A small self-supervised image encoder, trained from scratch: arch resnet, soap at rate 0.0043.
Rows from block 6, named by matrix and row number. Rows with one number belong to one channel. Each number is 128 + 32 x the weight over its row's rms, rounded and kept within 0 to 255. All counts start at 0. Numbers have three digits each. After the name is the row's rms in percent of the matrix's.
# convs0: first 3x3 conv (model.blocks.6.convs.0.weight, 144x144x3x3, standardized in use), inputs 90-104, a 3x3 kernel for each
# convs1: second 3x3 conv (model.blocks.6.convs.1.weight, 144x144x3x3, standardized in use, transposed), outputs 90-104, a 3x3 kernel for each
convs0.45 077:142108230185061179166056160085135131129160130111156142130096089141067116186121092130108102121158145127141154146129117125144088127124085147123122142129160152128110144156062002188094095174098169139138136132145123116145092086096120117093155181139127110175127134133112153094104096102145108117161144133134166087152117108135098120096091132179108179097093120114150110123138133133247146166109120167130129166161132
convs1.45 103:153095132151186139109082115125187119152153101108170144123147130078143178121095157122202120138110142144109133133097183139085118138124136101123186187133099141137133106146121156134146112165122144128135146171139130145078047167100165142146068101082110133150187133176099122165100127132079125122099105124116078165095183127136110102156152185073088181161142118123162154158147102114138094124184167074149109114154086
convs0.46 077:166117134145090126177134217128094091096080118107112111176055107107170080193090196153187173130064128129125172119111137160113129107104126136110101165128101088168050119085152095124140151119145120120123113098171119098159100100138109136141116045121128137129120137128086137200125083124108108123168139151085102127118077172085167123100158052175097169107146113116105161113174161150128114159087124138126110084102083
convs1.46 107:120099125160092129144132100173145071138175172115141156129111124081177167122140103112144174122062123104123115114140110128141095127110153108076196113130141188128113136136189136081066148177131129117139154086139211131094149142092117125118116147085080183133112165107131128163124128097172114122145085190099149135126117148135087123136112167162151085154120065118084152071148158146094083111110090248089105111133154
convs0.47 111:148116117104083095172139161154125108146108138129050108066110127137116139125201108143101139168132153164149097168153131073168075089065120156145177111125137128109134122174118201070140138091151109114147156195083086152156144089166147160166098141120106115131096178142080139129077145097109103128131134115147150166086074174139103119126123135113133133119181083098110161137093175164103152111135153181113108129056057
convs1.47 085:099143121095107142136146136150131132142130138135125133153051152109111136127125105127143138148110142104116102106140126127119125129109107117112138134104125137124100157149136117016072175131133002129207138127114248108022126130115112128124099130123167170211165101186164106170095089116143135121127119125092103169131120126101075130173036222056193192058087064128120132119127122121109127139077137121086116135160091
convs0.48 098:117174153140143158075114146084193138137125135114097136126106128103166096151159048115109140120116138084158178129174149099151149111104134163117074162137143101143099083109072117085043092190066107134152101102128143126223141120148125113114143054165135160158121134124140105077163141105129126124164149142140118141096104158098144137102147143121174133210086217127137143096127128124162109096173120203189135124150172
convs1.48 110:095160134140154150079129122130093171158106244105081119126059128152175118120092085139202136094114102129118130144135108115122178121147122087140159166178090168155136179111190208166131159183130128121074194255091115150133124125081111099108138122124108125066085094128136135137155049101097136168094160139142095090113173149161153107068151107098106137116123110109116161161143149121129142194115173163118156144099167
convs0.49 097:118135085126143140160144117092156098134113086130161131158188126143115161183095096124142104100106118091118115188142118115130083140105155112120111138162126129106083119075223178110014094093119168158150171165102123103131099141159146185097099129119085091126075147153118144160085105086150113114102151125062145115105120130167094087137120162088187051147099183155128164118079092110159144101125191163120127096142145
convs1.49 108:112163117133129134122092155147110153115164178165121132134139099153113137140095184115144118128148123126105120178089116116112163132144053181183099073155146093008185122145092102206174119146187043164122162149100224065155145135162121120114133083128135150127146085098109089129125101104103121104132142138107138129127092132161132099143038093092169133109099132193112056051115170092129148125093130158114145176103156
convs0.50 113:145153095109177125098164156150109130108124124074123140160147140180133126116128199062172100123140134129126144121172106197076112137130086105067134137154130102064092157119128154049116215102199178127099112130173120123171148105147143181074093100144125135104103100141145180073166120081138092160085164109114104111078141163147132074138151083107179067073111141166067156144111106115133109076118112200121142111147101
convs1.50 101:135134117111105171141100143144146157156127140130129135115116144142109200088116173090124143119128083146101109131157156082138092096146112125119020137182214129141149148146133136199131127120103105105122184101255162099077143140164111129067131144107077099184131121062128102181065129120175155084165124104151114136082155129139098155162167104137075175120087148115135180163133121122120120146126111137164150117137112
convs0.51 105:097089148104132095073134150121128067129155084151125139125094146164139130137135170091113137146138191105099102110176091097179094102089169102170207169132139187089144153099103177137165107167170119139140139091123122192075158144159166064154094160060087140091130132088128098117125134100115131143144120127147151104148102114135127166152107123151130128110196148137104101138165112106088145134139148199201051088101141
convs1.51 092:121140161135147086110114130163151118169126124124110116134117164088090129130162166102119140126128109136153162128151153079166122106121126119108103142139046109076083162127132105119107104143139056140186079160118130145155107144121129109102133136144076124172083075084119105151089150137158101126104127121086100140099130138098107143125027185186091244187107075135114118128137154127136123148157195113146069169136115
convs0.52 088:065150079102122144123112115137117119082161151121145113118151130187101143089154110142122077108121149131126155145132096089063178158141159146149122119107138129133107136126164130146096087140061105138108132092126107092147134121169120084109183182160155129098141065111143079167151107115108153164166057118122154169086106090217141113119088143091089211137089086131121125134079119133117105099179098153164110079087118
convs1.52 080:106093103154128136144112116115111097154142144106104087124148150178095131160166094140115126139104111130147100098115127114145144078105144069089129106111130126159088131089152105030111143143240250112036117124114037133195143141155143147153116139117092143124134130180100173119092067114108141146184131099156132109123132126175081148088169096121133150168184199129127139111134108126112130094106158146097137062083051
convs0.53 162:104123157114166131115153137116131111130109157121128147069168120105100137157157114105052166132166093147158146100110130121129096129110141130135143140139144118106118115203114131084106073162135143115132118153159106107138128102139101148106119159153170157096090098124130102125102114122105122151124113128117117162114144122125141112136107109180153066133107192126156133131134118104130128132147153155132125197093072
convs1.53 121:135114135083107099154079095159135144111101130099126146134164093119158135123108167145125116161146179126112113120177106152104138178088135109152145125124173175114132117204038094152163142149086128099107144143124115132139110137132120138104132132146104117131031118124177087144101104141181114093181123124173103152156123130143061168134061128166127129116188060135147129132128151120145147162169075167114132129171112
convs0.54 098:118109076092137160161133219140063106183119075112147099110138121093199135134105184144114101111113133129052183106140112093175111091196173161133078133154099108126126121164105115107121148150081109129173116124173100131160076094186098101132135130115128106106113126121066133138112163081116113097127091146098154161074148164044143151156109148115152088110142139082179186128183098158175085139134106145123119158096129
convs1.54 080:095134111103155128114115157128114178140114114133164129154171095085159096144157113083133162093085141062118140103085105121113149066120108085070067179089073230158119052134154081204229123117166073174139123139063097126119112166129125120121132103129139111136145147138145108134090106130073091143098090151103089091121098113113070105114087243152140080100166101151149160134104150091079136144133103134115125102178144
convs0.55 111:169122166107132170096173121137120146173113141151142163147158155105191157192090123116132138108121086142165114126160120134116115100074123080100090142106158089110171078103102173127091172141105148112142178160163144114170140128166133140132155140096148172119107114116157152194112126136121106119145129114092128109147090098181128128139061080138078150150159128140156131124149074120066114069122070107135155084144109
convs1.55 114:130099095140116115133127104151126147160114153159093140130110194177103140060135126140150156150126149133137139120157103087070119124130116072116127128092147193148125178068153140158181065180126130072092167160217093169086134103116107156114133114128106118072045144080130095103167053117112188173153139110160118123102149119173133174167125102086166163111128144132135135117142125127105138148159099167127158152098190
convs0.56 074:121132124103097162112084119147138078140094135120126118199165165137072137095125092110120088130142055123079129152139110105148123064046183101136049108156134140142135157136145060150167181126168137108117134099174137113135154141161114086156104162163191112148134114131107112105117107136101114104098130147108117150148094128114136162115117169130124136087121107120131131127143164079087155104140148131146135165124116
convs1.56 089:091152144135148121058102120131119160091120113155100150142157157102105107121089075115125125128152126112114113101116083158112120106142137066051095133104127091160162128034100103116158085147112055118127106141085194098078133093101124134129175130135080135146077077120093077124135073142147089084171111174123157110125125041150151114118151153119124123140143128137128120105119125115110133156120111138110196177155114
convs0.57 119:140170149134172096071138111158130132140128153119109128079152142126127140093151083162088155124170102151126100097102127104159121128143115111157153099144127126136195166145161140189111045202097125093111098123128100142134097139120151121145123184116099111120109132151130097088126116117100132125136112123094148108163119178160113193081045193161051179181175156128152134093136146100070131122165101140138122131141169
convs1.57 120:117117150110108164104121086152136122148102082103114118117117170154096088123101142147127143121093080093128110147117106130121133122165161110113149150117116115134119139090060169161109054106116108127133141124163096136119141126144122108153132125128117147153099119141076074084173128080127080177158107098123154170160114095134107241163131123155099148104130143084152115129121113159134111177128124139086194127121120
convs0.58 095:116216184162139169103159148125116088170068130146101124133131110180129174118140146146147127095115107110124127117117140110098107147135133129095144112114136158092109118106079117137139081137115084136118170141138129104138219159154129105083114141142106077134100105102117090113105080173100114136151095176158126097087137114110158120138121143150092156187113162082087171099115091128106116154130099136196168138107088
convs1.58 111:084105132114113151105103105129157107104100119106136103103112110095085141177165160145101130138112137152091141130141144122157115151124152243104078100107138046183164114119076127112171157118174169153148092113152138183167153144124118143112105109098104106155105152109123104113082122158114141153171132130138094124099126131091123081105118122103111142108147067109119120128119114145143117174173133138091161150140114
convs0.59 108:173131182104115135154128172173121165093127102110127143088106147112144135143129131126116179110062221106151150090145088175122174110138092118147129079117152119112105132121130133161099123185187159161130067097065111135113145096151094118177134104125155149143112164153126099143157132137160063047093136164147050187125141088127120123115084165124051104075122168176192165122122134163173180132193192142144107095135101
convs1.59 102:112126142096120111132119137124141160117102148076157128104129144186164133158084089124130137105130140076126119175098099182118131113180115159090079075096112110122122104126119148086162132106140112108142134138099193166111136147141140139124118115115088075147122147098069072243193160080068089167179150142139145167136094172074154170129171129161158089041163180156147132135127142108121106138186110170068118109142131
convs0.60 107:109127133174142133113141089123098161178162138139104113130141184165118104107103058138127137137124153130133113174177154109128140140115121110097088104116135130137167203133154041043135174153118132125150175149130135141125113128133135116188172109133153135124152138107134142127148157155105082086136135140141137091149129089133146127119142077145095093155152115150146110145147117150120119114151189124131169115114159
convs1.60 094:112084116135119115108122138128135134127118102127122140102109137178133124137122133096114136113125103144102120100111096124127129139134071158122047111139126140124154086112095169196165144114083094137180110134181135080080133124133133143132142134140129101132171107102205158122119094116091089137166223119108131072137173178137141115145063201185080156075162063131123138137120120122129128130141166141124125086145100
convs0.61 094:095131172137146169098127152105107106066114147075075051147157112086134147093122127176140105105126127135128207131133166142091149132089065153087095131168090155182123174158194158137079134087116133070046123126168130172119096105050136121106151076131113122154109129122122135125210141079145114085083138116137131112170143087118108094094180095166152098129178097141121104142145118079160156141152061136156099150126085
convs1.61 084:122140139110136116118144116138147123132148169118120130144144123123154134111136104115126110114101089117101100157097105141149084131122117103026179177115082195134077155159105122193178123161185081075198123132123211167000151144159136128138132129139178105165103090119063080086083147110095128115158122167128139161164158118116104110162082185081077116176107157131135138128136132128117133112150152157117120145114119
convs0.62 089:050173116148151134105173066082117131094160112100153160112099129131131141144101110139177101132095132143171078132102106117116120168125130102147134132113165100093126177141120035106148127040161129052114127152150104140153130113101101101078139125127158102156121096127139120155114094147155136115099094164150066175096110097155122142106119107139121148130116131180122106147097103210110172079145152150184183125133112
convs1.62 096:087146118138091142089081132214144181115131151155126137111147128121104159154127176091126099107106086121086126133164123127132103119143114108113111163124106144102202088127120153112138094145094098132162131177101132134082127137124138113145097128079164160170141120159087104135114113109144155131106125111137169142138168194155146119098137105063092081148127068136114100145144143099128108150175127102067137160144134
convs0.63 074:160167187128176121089127135102098099144134117121114126176144205107086067161097162130139152141175134129135137121126131130130130139129127139109150136137116124136147122122105152126125052069126117075114137139157117138151162116115089115078122160112125161148137141128167166126104095154097091145097076138138110128111099119099118140099106177104093111164162092148121109147137115185178177157146146108120127139123137
convs1.63 103:130146160102126151092116114161152126124165191097090117151158129113131134161092158150141183117122101091150093115153178130151089172140166131160070160171089081166133116079178143153112106090114113068080116109122144189169144131134115131143110097123137104159097093142173179105101110107133095101140161133132144074156141145122128107124113142089124142052104120124138133136142155151164156147110076130144142134112143
convs0.64 087:150073105134100198121169115148125202134144156145099125128095145149126097122098078179085128140130131125152097139109163142137152121127116151106111127121116126105086120090093131136162122051067083069158114120141141088139128126070116061133153164146087094128151152145101148092104055103158115123144119118168161144200139133118149119182165150139124113151147163101129148128098132126158109163102127124104076144059115
convs1.64 094:099107130128117134128147124132158150133132126094114088125105135171133145098115083112145174109134106126108105168124157106092061136131137126116089110133159165128160186089135126218228167207214145085141088138158163136076133158132137150126118147101067084119090082138105110106113109070124132105120163101160156247100103117132108168070108088160100255124130047165132157119141130124120122135182106183159193165214100
convs0.65 084:161165177142118080159093138112121104127162150125116135137187130140084167112142142102143124155182145100103048125099132152098153136148125119113121124091104171168147122185162089065021120225137112109105132109188128139163121158147138176145167099144096150098131169149135128134164114104104086101120135146129116089118119148056159139107173099164116129117113134101165111137125192120093111171144123060023121140181159
convs1.65 104:118098124142153149104136130148089143138145147162128127203105122166171176092118100166143165143140153109107092125130112168102125161098124103063063186132126184145101096107123074177183092088104164123061108065168147099094132133129128100142142145172115122178144083152142132116110177139172076100130101186133078156165123118138087147118179094043181123133133110146124141148127125125116111096105097094223136166091154
convs0.66 088:156154140094117090153147127147138146161130131141138101082138118114142096062134143084109200120108156111133143138113122152138141113112094118123131153157169177159188148146119084076093100076120126107111155175206142154165139110138109060170123165186101103132136147151187184223105117116061097107118110116155085101095151104093130107047105126159085087102170131113160196104128113175177114109133129179141188143104136
convs1.66 099:099082113099121097142135102139194093160121129131089117123112141121147150104117051131108163132088142167180123113129160107110134151133130135059214141125118163208153167145108188216189115124130118136170101118121137165129139132122115142137108166147119219157146140110128115096130135069092096159098070151078109127109047107127155139102141110124132082114098131120148103167142108139104119127139118124127139132188141
convs0.67 090:121126154152117155162136112138117135177123121137091144165138122141146185111088113151117120077153075134054190133134088113198095130136118142128121155139118135145138135164131159185051049126097131140077060130152139107186100066051130099127086110136164210054160100134158154096117104124125138153106143135051120158157103129152151133163085140093147131166122163071138113099074098103177105100110111138134122193147140
convs1.67 092:100106133142091126085104106100159086150133108152090127103176140106086118123104126109119141086071095101092164152087109161136190096131133212160072089132126095123108132119115132066110156091119108122083105141139139097110142151176100139129120067124132203100093115120079110177089116173143123136160102108134120099153130145157122127125196094174142110090148128151101107153141156096063165158133145119118077070165175
convs0.68 103:093154170129137132140134154125087140159151120110177126076119130149172100108141138142153101140171132155078124111138145139116149102113134148165127161064162094088067102078114123138167098171077139109114092125151165162134162126087115093161092186092128119168119075089118103118099105125126148125186169193138145122146083122148086160117151117124112111109086091149166142138086033127131137060119167195139132151142116
convs1.68 106:128147136113107079142139152131138121143145174167149137065133039175188103125085124122138122170133085125147149109139146120156073138103133213126036106192206165138105111132139190119133131126135064132143194147225164109088117145137131128130141130144110094186143145124138165127145125099085177180069115126080120126192123118118134139142174117114073197164115136132108124147148152128130117154146124157185148143147118
convs0.69 087:069207124107169157094121195080129121134155177140138159152136120135135143131112094126096101121119141137156105104136108164138135095130088145114147132131091112127117147131103170182156131108149136108146119158164112088136098126098090104115125094110148163182163116142167132089080154103117115100154122170131090141112153132045187098117135141126140128126158144139099132139146150147068052091140109113095113128162136
convs1.69 117:095141217159153116083131095137124143119137175118112116139133074091151142148114133114114141124128146120060115106136128111175122146077114159114147124111123123131170173175124059136091129142054157123109084167180071171151134154151135125170115151110151113149139107067098147146142092122151107133103137083147125154103214158158149137052150123152130196106134118150080106104096149144142080093166125184109104166088148
convs0.70 131:126133098106150068178138076131114138184114095123122105092089227133047142102167140162128076134136090132094130136153087072143147132109150128106108178171098105147073116122170106152163138130097101108168046181096107061138097117159150107190105128068093164126122149058129132142147107134154152161143094119182141090169189163094085112122169107195108121145091165147133132146113154124103169129125117103119127073064120
convs1.70 100:114109134138131122171124173125103143098075132113162118129092102143129121131181091169123143163139106122145094133137099116121201075098094185111155138118144164132151111171178126171112123158061153128104105128154151165078165137141161151144158106161121134171174126104098129120182123206161162098134063207102128131141141080125136105109156141108185095151096163137114143122111122096137132081166115111117095152087160
convs0.71 093:066140109144117151100133123109095091170136119125113120162122141130143155140083118127117115083160168120150103130173120104164133159141140106126181027073125154139153106114120146058170094117095074100117158116131145169141128095135184109155126097154120100110169102102168139118146106111150159116092129111126096108121117113106146219106155103098153098161043170132126078126146140150095119216125113138144097190144073
convs1.71 091:128120136133097144105112141119102118142099115162102145124084157105145115113122109156178155108133101126143116086130129144153134135069120137129142122190175041177161133130225091126103131154147162130041123123113185128188131109158134140105143163125176116135117103056099133163127198172111105121194069157160098134153115192109075175113119116135050119058068153151106113130143107155136086146143102176174113164210054
convs0.72 084:167151154141112136136145140139161143155178152139194148115154144098148098049133130156125147102140113125109118128132129130129148129177176141138165112085126208151154109201123122142085150165164169188220117112148117144133139155121148145087094104093126174125099104097118142153139120134108121157163119130139146138155144126196137161123120156137177152098204087113118144083163180115115108177144195165114078203178138
convs1.72 108:126113146137099082113119136105095120066094112148142128144088135108140198159166085136155143145118127139109133103103196185074188081107130116109106196140120142127120230123179086141141111169149111148121158101114168136099145128147097106093139138140107109100081084055120093099199127146143070145151092160080147130126147128164099133106163121129089071174158175149112125116141115124140151071083161183121101119103181
convs0.73 109:125100176116099130131107151110143122147124167186199094121153128186118161139116122177088099148152093133119166133087100117161111065097157088136124133102140135162161129144127090115140169127095182147049078107213138171131115155120142101139105124140108146112145097098188113124088109183157158062186184143114102102189133035099115177119143131154120172115101105147177145052088114149150103131140149154145080100110151
convs1.73 094:136165131132121124105116096096115102138122148109129114048133136170082132181111158129167140133157134101094121132093085136163115139102127126107138127076163121088136094184113178192162113089106117119137177092255141084049136141131112085090114144117082069181136157168116124127137093095193121153133113143110139116094129113115157130171105115042146103056170121118108118120114100131134156134163131154195127142111148
convs0.74 090:110112110178109125204190146114093130088109090090148069143099126097133095134138128127131116153112088153102098132142123114137150115101143080091079176166134163118115121127098059094114175166163098129110255107076111144130109156150129106149135131102172100092049074108144134107118150135114067121100100124159133111148125141142132143137158126133143103180140127136138108109139129090100090099098099140241187086053131
convs1.74 099:096139132181105140104159151106157137141139158105107088137117139054158108112153157131116135120138107172137149110120111188167160138098117144141134096102070128158131183173094111132118052109081145149103068086058116138192125118137111074135158150148116091220157106166102101125117172128131110139127137106098143114081130131123092125153180132123158129139122124139146146113099128115128161103174095142022122116133134
convs0.75 088:097126116084143126094112113154102154137127128149134128143088152119177151089076149127151156133150116141179112162181135080131147117136108111118096174132115110149163186185168131121127107108126144117115170129106119169142081091139141151131129128017115110126112146160185152159115130156144118067180117171051109126139156164139113115088115067074132060138153138093133143144157159169127110126110107171150158148130172
convs1.75 095:138140174162100132116135120144167139131085109093108151093194150117100094095123152136100108118130086162193114141138083119153130186079162098113202164110124157177216136136099142160124063128126070146194131092126155145158141123129121109182111123109209167182153168152108104084143127071117139177085114124141091149136111148144174084133180125147062088151151096111154170140127159079117144155148063145140110162135174
convs0.76 078:100169133147140133130126132136131100201160153093108144128119147168118178109163134186136185154072133163096143151151161122110125105084107139205086125183118141095115114092135169102137116153131141176127122155083173119133134121100141149083120105089133085203153086154097110151142114132125126126158130087128143163086135122134120146146185156149099146150110137178139141065175189154119090093107142116121142103107127
convs1.76 102:141181219161156196106131201100128116106126084155150141144143118100173119145149098145164152133163117121133118133131121155148100166099125170124098140138127159128155202122125024156206230215126170169113102126170109143097123104142175111143133142142181127191199184178185150179126113126125142111109128090089137103154166139134069127144123192160107120165122113118121151137146176142139109098113103117095094165153101
convs0.77 077:123183213125204097082043162137118107175117135144162143154160182134143122116109127106127149096086094161145181110099135119116119122131179076104120092240143086139147104129164106157139148197128127121148129139131133140186126126152120050083128149182103112065131114113108134158128091114101160130116127173103108127155152124116136189049104130102130083187141151076147182151078076167170125092098104145163141172138099
convs1.77 103:116163119135130171110147111128084126120155152128121076107100114136158159123100113110111136103141120106135106115200117128088149080168124146138129112085100145083049112078109147167153112158137126148057132140170175109158125114117132147150162138110142172149106089118146081069101099052123087162098187087132170109138133136161075179164151193073119126175124091145105140156159144139108107127051146150079101144197123
convs0.78 088:163188143119160083175140086174123122095124141166132093102133102071114160068147149103165093153143117091121101130079116135152123158153183123131056128181128164150133148108154116149131115055151088112085111140086102129161199105132131150080080143142096116091144151129101136129120117073102130188144122121165123171163099106129110164146147120148161106098109102124169134121117137125162098104143086151089207118192143
convs1.78 085:139087155133080182146108104119105113133149141128127146209129152118130153147131117111119176130154160122133126137116110186084210076115123021110135171110120132137210144145182151166060106078121186148078093087174176101140138132147122123083146123148123161126163135065136089111133119151115149132107113124150094045131120181091125196083149151209140037196163109103121114103144151113111116127136096161135130150158144
convs0.79 083:170177148099110131108127155140124112091125122118122073114100077113119136170197146116195090135193125135151081154131132145113160140141140123136118103169099139114118150110125083117132196135132146130113132135163095116120124115090138137110116167120137130116124150147121117110122081134140106146133119134105162143129115101081084057122162089063152168048149117183141095171148143133143108148130130109142099098094112
convs1.79 104:113146152102128160118128157174120164139143173147128145129125121095114112133137130169110122119123130117091106140166129141138131131114107104111099144136126181128026147093082120087148182128095154145133110098103132138145145124094111079158170127125092151201085102118117122122132117131140098080159133134150178090181166107146068176127142099075209097095154116138127135148122102142125121147124133187136227171100121
convs0.80 146:091162100150177095154172116138147129161125119106139135110114129136103147129096119099125098160176164122124078150135120175105124096101129129134106141134119160144088159117114134096093113091149133092172118137134089116121128128084128120080151139176149148134128114112088124103123101145096105159152112163116122103116141163118150131171143134157155064121149125157109145175125120105083104146133097143100171096111155
convs1.80 114:129162159112111142145122174151100150128106134085119128114059119107102112119118107117119122135136136119119107185166069083126130083152132109101106150127130088116120066127095134160159117145135132126128146121130102129176123125131094095103129130124127178112115118091146173107124150118143110132112132155082111137099147107119155127161058176158103181152156097149116151138118127131123139116128147128097155137109098
convs0.81 093:074132110131085133163135120131108138075120093178110120149084135123168165137138105122136147152130146156100089147149108167154130059132152103142115156094112042100147149121125130181156086077080159129108200072121108193196111112078139164149137152163120119131112140152122086088180164121150157161086106095097136126136080099086083125127153130071119095163058169135109151085053034146172140136203077149114120149138155
convs1.81 102:111122134151082107104138170121120137168114146138108135148074095086126151139175105128134130069088106185177174103103132255009154152136173150135132206102255113107144150116181078127111119092102092120123186192134144121118123124115103138101154121117094155138119132115171147140100131145073085096121121142115167141120146098097055128149212071099026056173056161119132138118170116127108119110085081121176190167129114
convs0.82 074:142198148085091097145088117148108121176197183083125128130168177114081059115091083167129079154196158152147140149130113141129125148132127152175154114137138107120117134042110180189179084075099073126124097091112139127125178131117119079084132140122110138180084083117102106094177144136139136154134111092140102122157175123102111125200103193123201133134131120051143160147086116136105093158114146134109125112114117
convs1.82 094:149138135155165167147169188125127160120095125099110094096128089100154140150089122115176115118143118196146250115124129177129146176178128145140136218156101080174172124137179191185110101160170080118165146139151198150154124108103123124121163188112169090182202111118153255173113122133146154128086142150141167104150132136102140126102155155123135134158132168138097116119149139134171165132180140116158103068162111
convs0.83 073:126073143155079133167131136117175173109151113140142121146179149193116178100150100109106201129128177135119158145153147140165131139116130152129138140118113145105100068141106077195107132149110127134161104093135145101106099151099119105156104097121078100048133141157105117154099129128143137115141132110156124156093151150154117153197077148185079166133063088124200137139122124092106108150110133157143120097150126
convs1.83 100:141114130124138127100146117155136122134115105097158154131107128113186143076124127144105124100139111090098103106097125150137151098143129100103120127133159126130154137086083144145133165136106108138174212138113125155085120119130105147131126139154139129179111171178141099086104094126162118097102149184127136160152165126093127166121150155116152149122194142126134132130171141121173144127168126191098124161133124
convs0.84 088:121085139144167143129190169113140135097140129144129139108115183085100105118163112123130072102147084104169173133126128090146136092190131169101191153161233070106088107146124168128134093109125124105104126169159169141126119132092108134146149129105121127086128112146136091193082136097099130104137137172185123067112128139148109151107156124187156146084128095110142098153160107194122095182135182105105073128087145
convs1.84 098:184105111118120118067106084111099108129176165098132125099100113153123103103187153175135114098126078130099093133155127178146143134070127157145202135147149130132054080151185085114090145169114108126175110097139153143068099181124124139137120123119049170163170134157164089091107179078141125102208107113130137103149122165130123101101084121108155115123108145124128107164121135163107110050129181102138102146110137
convs0.85 139:166122182100101160148156130142138172097141107133119138122108144176104137087132161119149173177128146156120130119141106109120158142128148102132126105154154089134110102130098024156085185127149130152149136143102107110119120060129124116103147138128156164130134133101123123136119121131123115083142157169173110197097144089123152094087155147152102140157063206125141145111139136126104121075107071102086151079088149
convs1.85 106:121185126129161165127096160130119151127085143114080142149118103172120117115118115160108110098073099115131120128128103103150149136058100116122167109093120158127104165032146173082124131112174101086147084120159171179148153134147093126111122096100131148153117118083140101097143081113115134109097205097133149138168131191133138144168219139118140180119115165130131098125107109062105072118120083158181131199085145
convs0.86 070:136120140133084180139050122162141114132079149121133103128136073102081157142110149125198192144123148071134109084151138116139151113139147187121087197142133124087137176150125133144045218152158149113115130099112101082095106096128186134162161104148137104169148114108121148110110134117152108145165118121099109160152148114102147109140128162118090079125123135094132111136117124155136131138079108151151086092066076
convs1.86 095:114144127146156167150143151135117136120121074119134144158150124138162102110132190203105182096134101167142135112094080131157144140108157172110114113077115142181058078100076062180106137181154133112115156122134129153121140095159137145143129134130128118170113161152150173152099135120174112114123110121119104139135152163075129097059148098148160153141103174123139125088146129109105115097116102106092081129122114
convs0.87 073:089092093080116151087187132128162121119148131115125141133143158149156120130068116147134142130176142110128132107158105119135112134149120123148113081110079139151139053098079190178166169144169121152121098130128120126146111125109104151124123110128118114116102119104106123096143118131127094149122102141116141174141127153124198155138117121182088163165115147154162149104131138084132105143104117111080130165133182
convs1.87 101:118173090092141122080161124120163138124044068129108127173088158068084189122148141138129109110098112128093149177099134119173139159068128061154081129077159149134161154171084124085077079112113077119176130163137138077099112134117123128106144150132130181206105084063087097149104185142155133153167100159181109160171120125154118173063165101172094094180133109124117109130131130102164125172139118190131153127188113
convs0.88 111:155137155164098090132166083131092166132137062115151146154106127144129066089128164072167121094112111132148174155085114127119107120126135124116133125158173163131139152131123133112134129125090100174121083145154167131102111106202132126129160098121157103103186123126115129103114101163112107126147180150106160055080139161146095162129178098137131192088116128118098108092127122145130166134162073105158146175109117
convs1.88 098:117089125171172154087090149159117143137120148095115073170142107122133130111137090053091096123099129165136146164127104192134151122124145120139134152154153101104137187170098080132128119157099107109075116133130110154115131118166088144148139113108170169124093178189091120140076144121082075105209130116107126099142096108178158153182108142076100107163121137149105154128140191130094111098072122124088146142114109
convs0.89 089:112092107146112163159144139110155104148086123157112122099077132185159116103159084108138104150083160158148159161154192090130155102130132167156141102120135120102093161110157130118088163146169126140137115180146148136093170132175125119063107128126091126102126123137098078141139115117171172124123126093098081135092160085118164054096144144135143181089169118126130146116124081097157143203184131169160121107138126
convs1.89 100:177170125120153136127109086164122119107116116112137127139141118110141160126168136160126130154141133105112113147155116130111119104129137120142097134124105124122125164093187151122117045140107155075111114113130130203140123127149127135131120101099158138049089129127093048131097077133106109134160165160130139134133128121136179146084175063085134161201067116149120154147138152160142155094084097149144075154124171
convs0.90 091:113213067163166120080121104107074115146062134117134111154118171110173119113140148088155160118104089168172185103121120155160147152141163084138116106155154182184119185142181038121081109131127098112128110132117145133146120105122098092114168103161156122157111107153122085120174158146167158149125087109105093137108189083145114115060181085165071154122158143155165149093100069180153177119105095128165158124097135
convs1.90 115:148064184113153160117041128126113196156162091159137091133116151139143176082093143157163139131111146117055122090102138115108102083106122147069083119118129093142159122142092209169157054102096113095119203143090048120128097177120120104132113085116137202144158173114084125103149077160109109124111123099129105134120109136175127147116072213107163113149059087136058106134146043108153097116103090063126128136192126
convs0.91 085:156144140121100144079009114076132128172165065113186090151123135152158074127071073107155125113087157116159152145123155132111131124139158142085109154108124180206063085114103085121047115117163161076224109159137139171089110148127084126129128129127132111106123136104132137164108118113158116140118160113105166117147159170116148151129173118158152160104141152191196155078106086089122151114078111104140145139143128
convs1.91 109:143135167111109106141099157143121087140115105156111140122143120115126113115094069154165142147098141118092141154172097150130104092172136164070151168134153162154214145112101147175160101128119081127111129150173170082088125157135147145112109105109149165219150126146084112068161097050135178118218183058137137132121135136129160117133126107131108090098134126092119131123103143132067157141083101119158145101166156
convs0.92 081:087157149126153082123166172124115113134139101167147092131149122116121110070108147107120126124127160136068158130123109120131121153113139110104170082107093116101064097133090215057149098216119121116130098091100096117150146117115140127121148107131196168100131143124142132160139116144137130138131132156078157127162095105170087174121133128119121128110200097067076124158152103151102111149123125116084089130123141
convs1.92 096:193117113077066139075112135084118143102101123129130153052100140148144149093125114121137098070151090146155107109136136120149115126132071110097134082116133120178143148129110086137126126132115118118139143163124137151118165138144136127101143138149151119100172096135083097151155069142161168073142144121123085152129123113158193082204113184149124120135095076112094119140123095085132159090137119130122115117119130
convs0.93 091:156073132168113136153136197132142113116104131119088123163139162158126125120082115153137155092089117121187101150130144100117131119089140147137151163153160073164107119045176118163153142103123101118142065125089235144151096133151178116077161135136130120141156159157093142087123114131138101112170171136108092105108142126099148101061114100071129131168092151125130083110115131133171161135129143173160190148107099
convs1.93 107:102149129116113138115113117152145149162166141140102117131151131157184179134124103104128140106107095107099108113122099212138183089125109095083118133205049135117156147157174118122104123144115085127104181150207148097111124167127148146109122095121123127143080123149127110121169060145127153155159141134127082124148104124132145094126156139128099069117167122144162126145139138149123095112123126101172090158133112
convs0.94 095:139166168153092113136111132136124109090130102116117113131155160100113065163120140142137178150081165103164147134112129126143115134098109128073167154120153130116084121216124141175134086186158118100132105082114128131116121124140168190148081110101166092149180146100107109121162146167102122121164111165135130092091138119182144108111090196129120162159146152087098086119167145115146141159110146119177129108104085
convs1.94 103:094182154135145111147151178144134143149181117147063064148132160178096149106134101133140148128097139101081114172116103158150116122110155050129151087124160184107114166105096111086092134121127134198049123111081163123117133152167145117166150111116122235194131175160083078151142136139133157115159118122123125118139111144086109173151135126121143106118171148156129103082126126104043152067107181190095106070100158